A small image classifier, trained from scratch: norm rmsnorm, moe soft.
Rows from block 6 of a small image classifier, named by matrix and row number. Rows with one number belong to one neuron. Each number is 200 + 20 x the weight over its row's rms, rounded and kept within 0 to 999. All counts start at 0.
After each neuron's rows are labels from the 100 images, of 14848, where the neuron reaches its highest value: "responds to" is what is common among them. Only what is clearly more common there than usual is listed. The data: histories of elementary cellular automata, time running down. In brackets: how many of the 100, against the usual share in percent.
# fc1: MLP up (model.blocks.6.mlp.fc1.weight, 384x128), inputs 64-127
# fc2: MLP down (model.blocks.6.mlp.fc2.weight, 128x384, transposed), outputs 64-127

fc1.186,199,200,199,197,246,200,200,204,201,200,199,197,199,200,200,201,201,190,198,282,200,261,202,200,191,197,201,267,200,204,200,197,200,196,197,198,202,195,197,200,152,241,200,206,199,220,200,200,199,200,172,202,200,201,267,200,197,200,199,201,197,264,199,200
fc2.186,200,199,238,202,198,208,201,200,200,200,206,200,201,201,200,200,200,201,224,202,200,198,201,203,233,206,199,198,200,182,199,198,200,199,202,201,199,201,200,200,204,199,199,200,200,191,200,199,189,194,200,207,205,200,210,198,200,159,199,201,200,200,179,205
responds to: 111 turns on (87 vs 50); 001 turns on (79 vs 49.9)

fc1.173,162,202,198,159,200,199,199,195,200,200,209,200,209,209,203,198,199,188,196,206,182,200,201,182,200,202,195,198,198,215,195,200,197,201,200,201,198,210,145,175,200,197,154,199,201,191,199,200,200,199,202,206,200,264,200,192,198,213,261,200,206,259,200,200
fc2.173,199,200,199,202,200,205,200,199,200,199,205,200,196,199,199,204,202,203,166,202,200,198,196,218,180,208,213,206,200,200,199,199,200,200,200,195,199,200,198,185,200,215,200,194,199,201,200,201,198,200,211,201,203,246,200,207,192,201,263,204,200,249,200,201
responds to: 111 turns on (98 vs 50)

fc1.236,192,203,200,202,250,199,201,207,200,196,139,196,200,205,161,200,197,195,185,203,197,200,191,201,200,211,206,200,200,193,200,200,196,202,200,190,200,189,210,200,165,200,200,198,204,126,200,200,202,237,203,198,199,195,200,204,199,192,200,59,201,283,186,200
fc2.236,200,183,166,201,200,203,207,202,201,197,106,201,199,199,205,190,204,225,196,216,200,204,215,226,197,213,200,201,200,164,201,201,200,200,195,200,200,198,202,202,200,199,201,200,197,197,200,189,200,172,177,199,202,200,200,203,199,189,213,62,201,200,216,197
responds to: 011 turns on (90 vs 51.2)

fc1.208,201,200,200,209,199,202,201,215,199,204,197,200,205,200,202,198,182,200,200,200,198,203,215,197,238,200,272,200,200,200,200,224,199,200,248,199,200,201,193,203,201,200,200,167,204,200,200,200,206,194,201,200,189,187,200,157,203,197,197,197,200,200,200,200
fc2.208,201,197,192,200,197,202,202,200,199,200,198,198,200,201,204,203,205,201,190,224,198,200,204,200,199,205,200,199,200,194,206,216,217,200,201,200,205,201,196,200,199,259,197,229,190,193,200,201,205,262,200,199,198,201,200,201,205,199,202,199,199,203,202,204
responds to: 100 turns on (98 vs 50.1)

fc1.3,201,192,185,201,195,196,193,202,200,222,192,194,201,194,200,200,207,209,199,160,234,203,203,200,191,204,200,212,201,250,204,200,124,196,185,243,195,198,200,241,239,206,199,198,201,232,200,199,191,181,205,200,198,142,201,228,203,205,201,200,197,200,196,200
fc2.3,200,200,205,218,203,200,185,202,200,196,200,202,200,193,204,200,200,206,200,201,202,207,201,201,208,200,199,197,200,200,200,202,72,200,193,198,200,171,201,200,250,199,199,199,200,299,200,200,197,200,201,200,200,200,200,200,197,194,200,201,196,200,201,199
responds to: 001 turns on (98 vs 49.9); 101 turns on (75 vs 49.3)

fc1.360,284,200,200,259,224,202,260,199,200,200,201,199,194,200,184,202,194,207,199,200,200,200,198,198,206,199,203,199,204,204,199,200,198,200,187,209,201,172,200,234,199,201,223,206,200,202,200,199,203,193,175,200,200,199,200,197,184,201,133,204,200,189,198,200
fc2.360,146,208,194,199,205,200,198,211,198,200,203,201,199,194,201,202,200,200,199,199,199,198,200,199,200,189,294,206,200,200,200,200,202,195,201,203,200,200,199,200,205,200,199,199,199,193,201,200,200,200,216,199,199,200,201,199,200,201,200,245,201,200,203,200
responds to: 110 turns on (92 vs 50.4); 011 turns on (88 vs 51.2)

fc1.257,199,198,201,203,200,199,197,198,200,200,201,200,200,203,189,218,180,200,198,252,258,164,194,200,241,237,278,200,201,200,205,201,233,193,200,201,203,202,193,200,207,226,199,199,200,200,200,200,203,199,199,200,213,201,199,202,199,200,196,204,198,281,201,200
fc2.257,201,201,201,197,199,200,201,199,199,200,200,200,198,200,200,193,200,204,201,200,197,201,200,205,203,200,198,200,200,200,201,200,203,299,201,200,206,146,202,201,200,200,195,200,200,193,200,216,200,203,200,200,200,201,196,196,201,200,181,202,200,203,200,200
responds to: 011 turns on (92 vs 51.2); 001 turns on (91 vs 49.9); 101 turns on (78 vs 49.3)

fc1.223,209,183,200,194,199,199,196,189,199,203,201,203,200,106,198,197,201,200,162,200,204,203,244,201,200,199,197,211,199,200,200,201,198,198,171,201,200,199,199,220,204,197,228,199,199,201,200,200,287,201,193,197,200,199,200,218,201,214,227,200,200,200,198,200
fc2.223,199,200,155,201,201,201,200,201,200,200,296,200,200,253,223,202,200,202,197,201,200,199,200,199,200,200,200,199,200,200,201,200,200,155,203,201,204,200,202,199,201,200,254,200,176,200,200,218,200,200,198,196,200,197,202,195,201,214,200,205,199,200,201,179
responds to: large cells (78 vs 39.9)

fc1.279,200,308,200,199,200,199,201,204,199,169,199,200,154,200,209,195,203,199,200,200,167,197,201,201,149,195,176,200,201,202,199,201,188,207,160,243,200,201,200,201,196,199,201,200,163,200,200,200,200,197,199,201,202,204,200,201,173,200,199,206,203,200,200,200
fc2.279,201,201,210,200,195,201,200,147,202,191,209,200,200,210,202,200,200,202,200,205,199,199,200,203,200,201,200,203,199,220,202,189,200,200,196,192,202,197,182,201,199,225,199,200,200,198,203,139,199,217,208,289,200,201,205,198,153,198,200,205,203,203,199,200
responds to: 001 turns on (75 vs 49.9)

fc1.290,200,199,202,201,202,200,200,209,198,201,229,204,200,198,192,205,204,192,187,220,187,164,201,166,209,184,200,234,200,178,199,195,218,172,172,200,215,218,200,196,195,211,200,194,164,341,200,196,200,201,207,199,203,206,246,185,202,201,201,194,181,208,200,200
fc2.290,205,199,222,199,201,200,201,200,195,200,266,198,200,200,197,200,173,201,203,198,198,135,202,199,200,200,200,200,200,196,187,262,199,201,200,200,200,204,184,200,197,200,200,200,202,190,185,222,198,200,199,273,200,199,247,201,200,200,197,200,200,200,200,179
responds to: 001 turns on (88 vs 49.9); 111 turns on (76 vs 50)

fc1.185,202,199,200,229,199,213,202,197,200,199,151,202,171,192,215,202,199,201,193,139,223,249,203,199,196,200,200,204,203,201,203,207,201,138,207,200,224,189,280,235,200,204,202,237,200,205,200,200,200,201,174,200,199,195,202,203,202,201,191,200,204,128,186,200
fc2.185,229,199,200,200,200,201,202,226,215,200,199,199,200,198,200,200,200,202,199,200,199,201,198,201,200,201,200,201,200,200,201,201,200,288,200,200,222,172,288,171,210,202,200,186,199,200,200,200,200,201,198,200,200,200,186,204,255,200,201,200,200,260,205,199
responds to: 011 turns on (99 vs 51.2)

fc1.184,201,154,200,201,207,288,196,199,201,176,199,200,200,199,200,199,196,202,200,242,200,202,200,196,202,223,199,171,200,194,200,201,245,202,217,200,199,211,201,182,168,199,200,200,200,130,200,200,213,202,207,204,199,199,178,200,197,200,212,199,202,277,196,200
fc2.184,199,200,199,200,185,200,201,201,199,165,197,206,201,200,200,200,203,202,188,202,202,203,203,233,200,203,200,201,201,197,204,150,64,213,177,233,198,196,200,200,202,201,199,202,200,200,199,137,163,202,197,199,200,196,274,201,200,200,229,200,200,200,201,199
responds to: 011 turns on (94 vs 51.2); 001 turns on (80 vs 49.9); rule: rule 26 (25 vs 0.4)

fc1.297,198,201,197,187,237,201,199,199,200,200,200,199,198,200,201,201,208,199,199,294,199,267,201,200,191,201,188,275,197,199,200,156,202,201,200,194,229,198,190,200,133,200,199,205,201,210,200,200,196,231,194,203,182,203,233,200,195,200,199,200,201,212,200,200
fc2.297,200,199,219,200,195,201,207,200,195,199,201,200,201,201,201,200,197,201,203,200,204,200,198,201,199,200,198,200,200,200,200,197,199,198,200,199,202,231,201,198,203,199,200,198,200,198,197,196,162,167,200,201,201,200,225,193,201,137,200,198,202,193,150,205
responds to: 001 turns on (75 vs 49.9)

fc1.373,199,202,197,198,202,199,196,200,200,200,200,214,201,202,175,215,203,210,205,197,65,200,175,195,239,201,159,200,200,200,197,200,200,192,195,201,199,201,208,201,200,200,196,202,237,204,200,200,189,239,192,200,215,200,201,200,239,201,200,200,206,200,198,200
fc2.373,200,200,200,200,200,200,200,174,200,200,198,201,199,172,220,215,204,200,198,200,200,202,190,199,199,200,200,188,200,201,203,203,237,200,227,200,200,200,201,201,200,161,201,200,200,279,201,110,217,193,198,199,188,200,200,199,200,200,201,206,199,201,200,240
responds to: 001 turns on (78 vs 49.9)

fc1.361,198,210,199,161,191,197,191,168,200,187,206,211,223,193,187,200,199,220,212,199,201,131,198,200,198,207,201,199,195,197,196,191,196,199,190,200,196,200,109,199,244,200,198,200,244,204,199,200,200,220,201,200,203,200,208,238,216,201,200,213,193,202,200,200
fc2.361,200,199,200,200,198,200,201,200,198,201,188,198,200,192,201,203,200,216,200,198,199,263,200,181,200,190,198,166,186,200,205,223,203,201,200,199,200,202,275,200,220,199,199,185,200,200,200,200,201,198,197,200,199,198,199,199,201,204,202,200,198,200,180,204
responds to: 111 turns on (86 vs 50); 011 turns on (78 vs 51.2)

fc1.203,203,204,200,198,163,207,199,200,200,200,192,200,147,201,212,201,198,200,191,190,202,204,205,170,200,189,197,200,197,234,201,200,196,188,200,205,201,186,200,200,204,200,195,200,201,188,200,201,176,200,203,209,169,203,201,200,188,201,200,200,208,200,194,200
fc2.203,200,200,200,156,199,200,200,200,200,201,200,196,200,200,199,200,200,200,201,200,200,201,198,201,198,200,198,200,201,200,200,174,197,199,217,200,200,204,200,200,201,191,199,209,200,200,201,200,200,200,197,201,200,200,201,200,200,201,204,200,200,200,200,200
responds to: 011 turns on (81 vs 51.2); 010 turns on (76 vs 50.3); rule: rule 15 (28 vs 0.4)

fc1.334,209,227,201,200,193,200,203,199,200,200,200,197,200,185,200,198,167,199,199,230,198,194,161,201,280,208,257,198,200,200,200,200,200,191,190,201,200,200,198,187,204,205,200,199,207,201,200,200,199,200,194,200,209,200,200,200,205,200,196,201,112,210,200,200
fc2.334,201,185,200,200,170,200,201,200,198,200,202,200,200,200,200,199,200,201,201,194,200,199,166,200,242,199,200,200,202,198,200,200,207,194,200,200,201,200,226,200,189,200,199,203,208,198,199,299,200,202,200,177,198,216,200,156,199,199,150,203,217,200,200,307
responds to: 011 turns on (88 vs 51.2); 101 turns on (82 vs 49.3); 110 turns on (77 vs 50.4); 111 turns on (75 vs 50)

fc1.288,204,200,200,211,142,227,200,199,199,200,179,201,201,169,200,200,192,201,201,177,199,200,199,216,200,200,200,200,201,195,203,209,200,200,201,200,226,193,248,214,218,192,245,201,200,203,200,200,206,221,188,196,198,181,200,201,204,190,158,194,199,143,200,200
fc2.288,203,200,211,205,201,201,202,200,202,199,200,201,200,200,200,200,201,200,197,200,201,198,201,201,199,204,204,201,203,200,199,200,200,200,200,200,201,182,200,196,200,201,200,200,200,202,200,200,197,200,200,201,200,215,200,200,200,200,200,200,200,244,200,200
responds to: 111 turns on (99 vs 50); 011 turns on (92 vs 51.2)

fc1.240,200,142,200,200,220,200,200,197,200,203,209,211,203,199,195,201,200,201,266,199,202,194,200,199,200,209,199,199,199,200,200,199,206,204,199,197,222,202,199,199,199,191,201,199,199,204,200,200,203,200,201,200,243,187,200,200,213,193,201,203,199,197,228,200
fc2.240,199,205,201,201,206,183,200,199,200,201,199,200,218,157,199,200,199,199,201,178,203,201,201,186,201,176,199,200,200,200,229,201,190,200,199,201,200,201,200,200,202,170,202,202,196,200,200,203,237,200,198,198,201,200,200,200,201,203,200,196,198,200,204,200
responds to: 010 turns on (78 vs 50.3); 011 turns on (77 vs 51.2)

fc1.183,201,201,201,194,197,200,199,200,200,198,196,201,199,200,202,196,201,200,200,124,232,209,198,218,202,201,201,183,207,200,201,199,201,200,237,200,206,196,200,204,235,169,200,199,201,108,201,200,200,150,200,207,196,202,68,199,201,203,200,204,215,200,200,200
fc2.183,200,200,207,200,198,200,203,207,200,198,288,175,200,245,200,200,199,200,236,202,214,112,200,199,209,202,200,200,200,198,200,208,209,199,203,201,200,200,198,200,199,201,199,200,201,200,200,200,199,200,199,200,200,199,274,201,194,193,200,200,200,200,199,200
responds to: 001 turns on (96 vs 49.9); 101 turns on (95 vs 49.3)

fc1.359,200,200,199,179,236,200,194,202,200,182,210,228,201,206,297,203,246,202,202,245,159,229,200,199,177,200,116,203,200,197,201,202,201,200,150,216,198,197,202,199,137,199,208,200,169,200,199,200,200,202,175,204,202,198,200,200,200,200,200,207,204,227,200,199
fc2.359,200,198,204,201,197,210,201,200,205,194,205,200,200,200,197,202,196,201,200,208,200,216,196,202,201,206,205,200,200,251,200,199,201,182,205,109,200,198,200,199,189,223,200,199,200,201,206,200,199,212,209,201,201,200,204,162,199,194,198,202,200,199,199,200
responds to: 101 turns on (82 vs 49.3); 000 turns on (78 vs 50.1)

fc1.250,224,222,198,141,195,189,198,179,199,199,196,202,203,198,196,187,201,206,202,199,214,199,198,200,200,201,203,227,197,199,199,174,206,200,127,200,199,200,124,165,200,201,207,200,223,199,199,195,198,203,200,204,268,181,214,206,221,200,238,199,194,219,156,200
fc2.250,200,202,198,200,199,200,199,200,199,199,204,199,199,200,200,198,200,201,200,200,219,199,200,192,200,200,201,201,170,242,208,200,205,202,198,200,201,199,247,197,201,202,203,198,197,200,200,139,203,200,214,200,199,172,200,203,200,231,199,202,199,199,182,205
responds to: 111 turns on (78 vs 50)

fc1.382,192,201,200,210,297,197,194,198,200,200,199,198,191,209,175,199,200,185,200,200,196,200,202,199,198,209,200,200,200,199,200,197,204,203,200,200,201,200,195,200,159,201,193,201,200,139,200,200,203,201,201,201,189,213,166,196,132,200,172,165,194,256,200,200
fc2.382,195,199,119,200,201,207,201,203,200,199,200,200,207,185,203,198,209,200,132,213,200,210,208,251,198,203,200,200,200,198,201,200,173,200,200,200,200,200,203,200,202,174,280,199,200,197,200,186,216,138,194,200,214,201,200,200,200,200,200,198,201,200,203,162
responds to: 111 turns on (88 vs 50); 011 turns on (85 vs 51.2); 101 turns on (76 vs 49.3)

fc1.264,201,231,200,204,200,194,198,222,202,152,196,290,188,200,206,202,146,232,232,201,201,201,94,200,196,203,230,205,196,199,213,202,200,200,200,176,200,185,200,198,196,183,204,199,200,200,200,200,201,198,224,201,258,198,197,201,177,199,190,203,199,200,200,200
fc2.264,201,203,199,199,201,200,200,243,199,199,200,203,200,199,201,199,210,202,291,199,201,202,230,198,263,199,200,198,203,198,200,200,201,187,189,200,201,198,201,198,206,181,200,202,201,199,200,197,136,199,201,201,201,200,195,202,200,197,152,162,200,198,200,198
responds to: large cells (72 vs 39.9)

fc1.377,202,196,198,199,160,216,200,200,200,177,199,202,204,201,233,200,200,199,207,115,198,224,205,204,200,201,200,155,201,199,200,207,201,202,196,199,200,164,232,230,204,171,200,200,205,159,200,200,198,207,181,197,200,200,145,200,204,199,198,201,208,135,200,200
fc2.377,200,200,212,201,200,203,200,200,204,200,200,200,200,200,200,200,200,200,201,202,200,169,200,204,200,203,200,200,202,188,180,200,204,205,200,200,200,200,199,196,216,200,200,200,200,200,200,323,195,200,200,201,202,239,200,200,200,200,197,200,198,200,200,200
responds to: 011 turns on (95 vs 51.2); 001 turns on (92 vs 49.9); 111 turns on (79 vs 50)

fc1.379,200,200,199,190,225,200,199,183,200,217,201,199,200,199,215,176,230,228,200,210,198,199,198,202,200,200,136,194,198,200,200,169,202,203,173,197,202,200,198,192,199,187,193,202,193,203,200,199,200,216,197,201,220,197,202,199,200,196,201,201,196,200,207,200
fc2.379,201,201,199,203,203,190,197,202,199,203,205,200,202,200,201,248,200,198,199,121,201,191,200,192,201,185,199,201,201,190,203,200,198,200,199,199,208,198,200,198,199,199,201,199,191,200,197,207,213,200,200,138,192,200,200,200,201,193,197,199,200,199,202,200
responds to: 000 turns on (87 vs 50.1)

fc1.253,268,179,199,198,217,263,199,222,200,200,196,206,197,187,193,197,201,218,201,199,200,200,219,205,199,234,201,198,173,201,202,199,202,197,201,199,191,197,197,158,199,200,207,201,200,200,200,201,204,201,200,199,201,203,200,144,197,202,220,174,200,206,200,200
fc2.253,178,200,200,200,195,199,201,135,196,199,200,201,198,204,200,199,200,199,200,200,219,200,200,201,200,200,200,200,226,200,195,119,156,198,195,200,200,200,206,200,199,188,200,200,201,199,200,199,198,200,243,200,210,200,203,200,198,200,193,200,200,200,200,201
responds to: 011 turns on (84 vs 51.2); 110 turns on (82 vs 50.4)

fc1.292,238,196,203,212,199,210,204,208,200,193,200,200,202,198,205,200,172,201,218,181,205,200,201,180,183,201,201,201,205,199,201,223,201,200,200,194,200,158,272,261,204,202,243,201,203,194,198,200,201,212,193,200,200,142,184,198,229,199,171,202,160,199,202,200
fc2.292,202,202,219,201,209,197,200,202,191,198,221,200,199,198,203,208,201,192,199,200,200,96,200,199,197,198,248,212,200,202,200,199,183,191,201,200,200,200,200,189,208,210,199,200,199,202,190,203,179,200,217,200,200,202,199,227,200,197,323,214,200,201,200,200
responds to: 111 turns on (97 vs 50)

fc1.262,198,189,200,199,200,206,179,203,200,199,201,219,201,204,266,214,201,200,206,280,181,235,198,199,201,200,162,200,200,200,208,183,201,201,199,199,213,199,204,199,155,201,196,196,197,221,200,200,200,205,194,202,187,202,202,201,202,195,202,245,208,276,198,200
fc2.262,200,199,277,200,196,200,203,198,199,199,202,200,201,233,199,254,175,227,202,183,207,200,198,200,201,200,201,200,200,221,200,188,200,189,236,200,204,200,200,198,198,200,199,200,201,200,200,200,194,201,199,200,200,184,202,198,200,201,200,200,202,197,193,201
responds to: 101 turns on (81 vs 49.3); 001 turns on (80 vs 49.9)

fc1.12,200,150,202,268,200,200,164,208,200,198,198,284,219,215,202,237,200,200,201,202,200,193,232,200,194,206,202,199,202,218,202,199,199,201,196,234,198,197,200,275,201,200,201,200,203,195,200,199,203,192,203,200,145,182,200,249,201,204,148,199,197,193,200,200
fc2.12,199,201,229,239,201,201,200,200,200,199,200,304,200,199,200,197,198,199,200,201,200,202,200,194,205,200,196,200,200,200,200,267,195,199,199,202,200,200,197,152,199,199,199,199,200,211,200,200,201,200,200,200,200,199,201,200,197,89,202,197,220,201,205,195
responds to: 000 turns on (78 vs 50.1)

fc1.352,149,214,201,140,200,197,200,202,200,200,201,75,172,207,200,199,200,186,200,197,201,198,199,200,195,195,200,201,200,182,206,199,198,198,202,152,201,201,187,151,199,186,164,200,197,231,200,201,199,200,196,200,200,201,203,170,163,197,224,203,208,200,201,200
fc2.352,200,200,210,211,226,203,200,201,206,189,201,292,205,178,200,175,199,199,200,147,205,244,199,182,199,206,202,202,200,190,209,291,200,201,200,186,205,201,195,195,210,203,201,199,202,202,201,204,243,200,189,202,173,200,204,208,200,193,201,202,208,195,208,120
responds to: 110 turns on (82 vs 50.4); 011 turns on (79 vs 51.2); 000 turns on (78 vs 50.1)

fc1.225,213,245,200,181,194,196,202,194,200,201,199,199,194,173,214,190,199,200,199,201,194,200,200,201,265,227,201,200,198,200,201,200,201,169,199,201,200,199,195,138,199,200,200,200,200,200,200,200,199,201,200,200,211,200,200,200,201,201,204,200,89,202,179,200
fc2.225,198,199,199,200,194,200,200,200,193,202,203,200,201,200,200,200,200,201,201,174,202,174,200,199,199,191,200,200,202,199,200,200,200,192,200,202,201,200,215,200,200,200,200,200,200,200,200,200,200,200,199,186,200,200,201,196,200,195,172,200,249,200,201,323
responds to: 110 turns on (88 vs 50.4); 111 turns on (85 vs 50); 011 turns on (80 vs 51.2)

fc1.237,192,250,199,200,200,186,196,190,202,132,219,216,200,194,199,201,135,204,200,198,209,198,171,201,199,196,261,221,195,200,200,202,198,210,199,199,198,280,201,203,211,196,226,191,200,202,200,201,283,193,199,201,281,195,198,201,199,198,198,208,201,197,199,200
fc2.237,200,298,199,201,200,200,204,267,200,208,208,214,200,201,201,201,205,200,203,202,199,200,201,193,199,200,129,200,200,257,199,203,192,200,200,200,200,239,203,199,209,194,261,202,189,132,200,197,197,202,205,199,202,201,190,200,209,200,199,200,200,200,200,200
responds to: 000 turns on (86 vs 50.1); 110 turns on (84 vs 50.4); large cells (66 vs 39.9)

fc1.366,205,200,197,200,202,200,200,206,201,129,197,200,160,235,206,200,199,200,198,215,118,243,197,202,200,205,200,257,200,202,201,206,189,200,195,195,204,169,234,200,191,202,202,199,204,200,200,200,201,204,196,207,200,199,231,199,197,197,187,200,201,234,199,200
fc2.366,201,200,200,201,208,200,200,200,190,198,200,200,200,196,200,202,200,199,287,203,200,202,195,186,280,200,199,202,200,194,202,201,200,199,203,156,200,202,196,197,200,201,209,202,201,200,200,199,203,201,199,200,200,201,201,152,200,196,200,169,201,193,201,205
responds to: large cells (65 vs 39.9)

fc1.337,230,241,200,137,205,199,229,198,200,200,200,199,193,192,194,192,203,198,198,204,192,203,200,200,206,201,190,199,130,200,169,195,205,180,200,201,197,165,192,152,189,200,199,185,200,200,200,200,195,216,198,203,212,198,177,174,190,200,200,199,145,225,158,200
fc2.337,162,200,200,282,203,200,202,202,200,201,206,200,198,200,199,199,227,200,201,200,202,199,207,199,198,200,196,200,199,199,203,199,202,198,200,201,200,200,201,199,202,200,199,198,200,199,207,196,200,200,201,204,202,267,203,202,200,119,200,200,248,199,227,202
responds to: 000 turns on (89 vs 50.1); 110 turns on (77 vs 50.4); 111 turns on (75 vs 50)

fc1.270,200,245,199,201,175,199,200,200,199,199,202,200,156,199,200,194,200,200,196,189,223,200,200,199,198,158,185,223,202,208,220,199,187,201,201,202,200,199,228,200,200,201,206,201,140,258,200,200,207,199,71,201,200,200,235,200,200,199,200,207,212,182,200,200
fc2.270,211,200,200,199,199,204,200,108,200,201,197,199,258,201,200,219,200,200,201,213,198,200,203,200,198,226,200,200,158,200,200,200,195,200,156,201,194,200,200,201,199,201,200,201,201,203,200,142,177,199,199,289,199,201,240,205,200,200,206,191,198,204,204,200
responds to: 101 turns on (85 vs 49.3)

fc1.371,106,220,199,207,193,148,199,195,200,200,201,195,200,206,201,241,200,200,200,201,207,196,196,200,196,193,200,201,240,201,200,201,147,201,201,201,200,209,202,240,214,206,200,200,202,203,200,201,200,188,201,203,190,171,201,257,201,200,175,202,201,199,199,200
fc2.371,157,198,266,200,188,200,200,200,200,192,200,201,200,201,201,200,200,196,200,200,201,201,197,213,199,200,199,201,237,211,198,70,163,200,198,200,200,160,223,198,199,174,200,200,201,216,200,198,194,201,231,200,198,200,200,201,200,199,200,200,200,199,200,214
responds to: 110 turns on (78 vs 50.4); 010 turns on (76 vs 50.3)

fc1.227,200,276,201,203,196,126,203,214,199,200,150,198,90,200,223,223,202,120,206,208,192,200,198,201,197,195,192,204,196,199,200,199,200,201,200,211,198,200,174,238,200,202,199,201,200,202,200,200,199,201,215,202,241,200,198,223,202,201,197,194,200,197,184,200
fc2.227,204,197,200,200,187,201,200,129,204,200,168,239,202,200,199,197,202,208,196,210,199,200,190,205,200,200,198,193,249,200,183,179,194,211,201,199,200,177,178,208,184,200,201,201,201,199,201,200,130,200,202,200,199,200,200,187,202,203,200,200,193,198,192,200
responds to: 010 turns on (86 vs 50.3)

fc1.299,199,197,202,198,200,201,198,200,202,200,200,200,213,222,156,200,198,200,201,256,201,158,201,185,195,253,222,196,200,201,200,200,199,246,204,196,204,200,171,199,205,206,200,201,200,200,200,200,210,187,218,201,213,202,177,200,205,200,200,200,196,326,216,200
fc2.299,206,207,200,178,200,200,203,200,199,199,199,199,200,200,196,199,201,208,207,200,200,200,200,219,200,200,200,183,196,203,200,200,204,359,201,236,199,188,205,198,201,173,199,190,200,200,199,200,200,201,196,200,200,200,197,227,220,199,199,200,201,250,200,188
responds to: 011 turns on (98 vs 51.2); 001 turns on (91 vs 49.9)

fc1.356,230,235,200,149,201,166,213,188,199,199,195,200,141,204,202,200,208,217,199,201,200,203,179,200,248,200,175,216,203,199,199,189,198,200,201,208,201,200,193,154,196,200,201,198,200,210,200,202,161,200,205,200,257,197,201,158,197,199,214,198,207,224,122,200
fc2.356,196,206,207,238,201,202,201,200,200,198,224,258,186,201,197,197,200,173,204,151,201,198,200,200,198,202,201,200,200,198,201,188,200,199,206,200,202,200,200,197,206,202,199,198,200,204,202,196,164,200,209,278,201,200,206,202,200,197,195,208,308,198,200,200
responds to: 000 turns on (78 vs 50.1)

fc1.282,197,193,200,234,207,205,192,200,200,200,199,208,201,176,196,220,143,201,195,200,201,200,193,199,194,202,276,206,197,203,202,198,189,200,218,204,182,200,195,201,201,137,201,204,200,200,200,200,200,200,200,200,200,200,200,201,193,200,205,200,200,200,200,200
fc2.282,200,337,200,201,184,200,201,212,201,200,203,193,199,201,200,200,276,201,200,201,200,200,200,200,199,200,204,193,204,297,201,202,200,200,199,199,200,180,199,200,200,207,197,211,211,200,201,197,200,235,200,201,200,200,200,200,191,199,200,200,200,200,198,200
responds to: 100 turns on (89 vs 50.1)

fc1.308,198,224,204,182,193,200,201,196,200,196,159,215,213,183,206,202,200,197,199,174,197,203,143,195,271,201,180,201,200,167,201,200,205,201,202,204,207,204,201,200,199,156,229,200,200,200,200,199,203,216,259,202,238,200,93,206,201,200,200,201,201,200,202,200
fc2.308,203,203,198,201,199,201,207,222,213,202,199,206,199,199,199,200,211,206,202,205,199,200,218,197,192,208,200,190,202,182,200,201,208,195,200,205,199,201,196,199,195,214,200,202,201,197,201,183,200,202,200,201,203,200,217,207,199,200,199,197,196,200,199,198
responds to: 001 turns on (75 vs 49.9)

fc1.254,204,221,197,191,197,196,197,191,200,200,200,204,194,171,200,199,204,208,201,145,200,201,200,201,204,209,220,265,200,206,195,203,190,200,164,197,202,200,200,200,201,199,200,200,205,200,200,200,200,204,205,216,202,200,200,204,203,200,199,198,196,203,176,200
fc2.254,198,200,200,200,198,202,204,204,201,199,202,200,184,198,201,195,201,202,186,229,198,198,189,205,198,200,199,210,197,204,200,172,158,202,190,198,202,200,205,199,202,205,195,197,201,204,202,188,197,201,227,200,211,200,195,205,192,200,203,209,186,200,172,207
responds to: 001 turns on (94 vs 49.9)

fc1.319,201,200,200,201,200,169,199,198,200,200,199,200,200,200,200,195,200,200,200,200,201,200,200,206,202,201,200,296,200,200,200,200,208,200,200,199,200,200,200,200,216,200,200,200,201,200,200,200,142,203,200,200,200,200,200,200,200,200,200,199,200,201,200,200
fc2.319,201,205,200,189,199,199,200,199,200,218,209,201,200,208,206,201,201,199,200,345,196,192,205,186,201,200,193,210,199,199,198,200,193,186,200,215,201,200,204,207,200,204,202,199,195,197,199,192,197,200,201,200,207,204,205,203,206,202,200,202,195,211,200,200
responds to: 001 turns on (81 vs 49.9)

fc1.189,200,227,200,187,194,198,196,200,200,189,199,200,200,194,200,199,246,190,202,198,199,193,200,201,201,198,178,199,200,200,200,199,219,199,142,183,205,200,204,199,199,199,199,224,200,224,201,200,200,201,198,200,223,223,196,214,202,200,199,199,200,202,198,200
fc2.189,201,236,199,201,185,207,200,228,201,200,200,201,199,219,200,200,209,205,194,202,200,200,206,200,200,224,200,189,200,215,202,209,222,192,199,201,200,179,198,196,200,246,204,232,197,200,197,200,200,275,199,198,198,201,200,200,200,195,197,200,197,200,199,204
responds to: 100 turns on (83 vs 50.1); 010 turns on (83 vs 50.3)

fc1.241,183,225,200,201,149,203,195,199,201,49,199,202,200,196,200,201,201,203,200,201,200,201,171,200,195,199,204,217,198,201,198,201,209,199,190,202,200,201,200,203,201,192,202,199,206,200,200,200,200,201,198,236,200,200,264,209,200,203,200,201,201,200,199,200
fc2.241,211,201,200,199,200,200,202,200,200,201,199,200,200,191,199,201,200,200,200,207,200,204,195,201,199,200,200,200,201,200,200,202,201,200,202,196,201,200,200,200,201,164,201,202,198,201,200,200,200,200,200,201,199,201,200,200,201,200,200,189,200,200,199,201
responds to: 010 turns on (83 vs 50.3); 000 turns on (79 vs 50.1); large cells (66 vs 39.9)